A small segmentation model, trained from scratch.
Model: 9.28M parameters, 48-pixel images, norm batchnorm, activation silu, depths [2, 4, 2], widths [160, 240, 352].
Training: adamw at rate 0.0021, 14900 steps, held-out accuracy 95%.
Data: trained on analogue clock faces, 48750 training examples.
Rows from block 5 of a small segmentation model, named by matrix and row number. Rows with one number belong to one channel. Each number is 128 + 24 x the weight over its row's rms, rounded and kept within 0 to 255. All counts start at 0. Numbers have three digits each.
After each channel's rows are labels from the 100 images, of 14848, where the channel reaches its highest value: "patch colour" is the nearest of a few named colours to the mean colour under the peak; "top examples" is what is common among them. Only what is clearly more common there than usual is listed. The data: analogue clock faces.
# convs0: first 3x3 conv (model.blocks.5.convs.0.weight, 240x240x3x3, each kernel summed), inputs 0-79
# convs1: second 3x3 conv (model.blocks.5.convs.1.weight, 240x240x3x3, transposed, each kernel summed), outputs 0-79

convs0.53:144129141108148127107135145103144082095141135064117115150095112158120156137145165140124106127084110100152137117127152166123150092117135122113094138140134120134105135132163150178147161142132143125109159184112145096166124107099119146141115139
convs1.53:147061143135122141131118111136029105114129124123087126109152140140141118128107161128135113120143125123110138120148110136108120160146146143153145113111140106125128002146127111081116128091100095093124094100127122141147122131145138089139128125
patch colour: white
top examples: square case; minute hand past 2; minutes: 10 to 14

convs0.218:091147112111120098127124119133166099142092133136153123137132115138069117128107111113155136145123139134168108085122086158139115104100116143107118110107118153134148123110115140160083160129155128121133139094136107106147093118124134149102123130
convs1.218:107105099137102126123139079143118125143130108112136118111140116148137133121148110134136118137147112133112117138103175106101112131096102141086147129092127116117094112135114126138176172113124130079113145169106116137107079137139140119116115136
patch colour: grey
top examples: minute hand past 7; minutes: 35 to 39

convs0.129:135137116135143122148132116101195123119134126096133112136109129163112142116139124141135134149132116148134146133142186119163151150139132152153132133144192123111124075150142141142148153160157125125118153172137133089161126156132129133172162156
convs1.129:131073131158139155136148146104091122155119139128115144117140151125150096118119154116152122106135116139128109133123098117156162120120123133132150133120126123155107000122151144116101144096114125107123124098102122153139114135129136120122138103
patch colour: white
top examples: second hand; hour 3

convs0.58:000131125115156110125104142128111120121141136106148121140128130067054104130125144159129115166129109146130090122124127130127132159116082122155136114095135166142148112138108153143168116125082114132138152141131124103142136109113170109131124130
convs1.58:102070118141092124110163162140110141122131110133146113124102111068116137145094146121161119171085125147137155118117166122163130129087150114113133098096101039142113119065130167157124140134143129121121142133148098108111155130134129112111151127
patch colour: pink
top examples: second hand

convs0.77:127098140118139093119143129172139057152162121116090135137163165174093156111129104135105113129061085140101079112099136155147109100160130141139129131135144108139105095120132094182125153141121122130117145162112138083165123132132131105140142143
convs1.77:107133151139098114160122119089048123138135120117129166153142105097080126120108123092132130118161146121080174138113089105148121133119116143083113090130140111115123053147103151142108175121114130146140137094141142151136170089129111138117167141
patch colour: grey
top examples: hour 4

convs0.165:139132152108095146142117123131091139128136122126109100112132124126111114149097103097116136131081136138134133125143121135128109087101121095131137195115111140140093162115110086169104101131103110124094092140154122112133121173112086107105098135
convs1.165:098076144127122121174147131134084114166125140121122098146183093156116106114168132116104116143120109110151093129147125116169107150156132134128155135123125111134136116124147144108100103134125099095144067088113166154124121169155089122116136094
patch colour: white
top examples: square case

convs0.192:081106167112080110153147122140148141131114098131133103147108121092012118125107154097152135114131118142153074138122131132121123121141121106134108071123112165145136109106114176096114119153121138161130170112133099097088099121126122137127119164
convs1.192:123074115137104128133137175137113133118109130140141087127086131111145132129137141111143127159118146118135170131088115104147146143137183142160156102129119103158165137050111144134117129136146123091155141134147134105091150138141108074098070144
patch colour: pink
top examples: second hand

convs0.106:146160124099124114170079109130144132134120109112115125112170141122121143113111104196102134152099122083120117124113078136101078123106123135099147178115102064107144156129128098125106113119149105100120122115136117116129162122115155132118097101
convs1.106:126080129154097133114122052131172133113126122111115154081133124091138140143126176103137133120187123100125126126090192131161156150144134123118167099121065163059139085131144156109114131137145136128137113137134165105126156127155131067147118145
patch colour: grey
top examples: minute hand past 11; minutes: 55 to 59

convs0.220:106106135143122139109118216143108132085136102116119119152136100110158084140076120152159135165146105137124170135138098127151087145154157094177125153170132124138116151130114092136128108153159108097102142109112151116153145178129121108143097127
convs1.220:149135167154124115122111089098115134126133068124099127122124138103132068125124128114111127091160112139145101114106166132162117102096085110112128096118116136154130150133134103108078140122157078127090095066096078143099136117116133111149124086
patch colour: white
top examples: square case

convs0.150:148150145141120130113116145136116123060174084139146138102142132139129067160097112132134136155131128125140129135130114102132034077186165127149128138150127151102112101140144061115117120137156134110107150088108166112138124144121111138126095095
convs1.150:140182138131124138128127109107122137119112122119091142094108144125146064104093110115106137123191088116112112148118170099145106096096121108107120104151129123120136158160127111109081126116122109124127127076079084164127150110124116122134112085
patch colour: white; black
top examples: square case

convs0.235:113122134105148113110168138146160176127077107145109078129101166129114160134147116146097114114096121181110125116162136136129165112138135143135114088099120157106131177139103135119157000141126116138116134172151123101154130124141133123119099094
convs1.235:158066139125116105143122174125158129105118090090117101122109139108133114087135128100113142133131125138127138120118109150123133114146157118120125151127126132156139130129108145120110085125126166133139141107122113153119100138131130155134093131
patch colour: white
top examples: hour 11; minute hand past 4; minutes: 20 to 24

convs0.51:138134111134093139148101141112161153133130134098144123077116143134115063114143116120135130145079133155127110083133136092144009132164147132096129150137127143117136106150129076130103138162149143135111138084113118079144127152122111135131087100
convs1.51:153170127169117141148117122130170111139085108124111165069117148117139056101152139143135135124180102113103124135122157138161117109137112131114145082137156128110142153131132127151101135094128131115116128095100112198100141130117136128136121113
patch colour: white
top examples: square case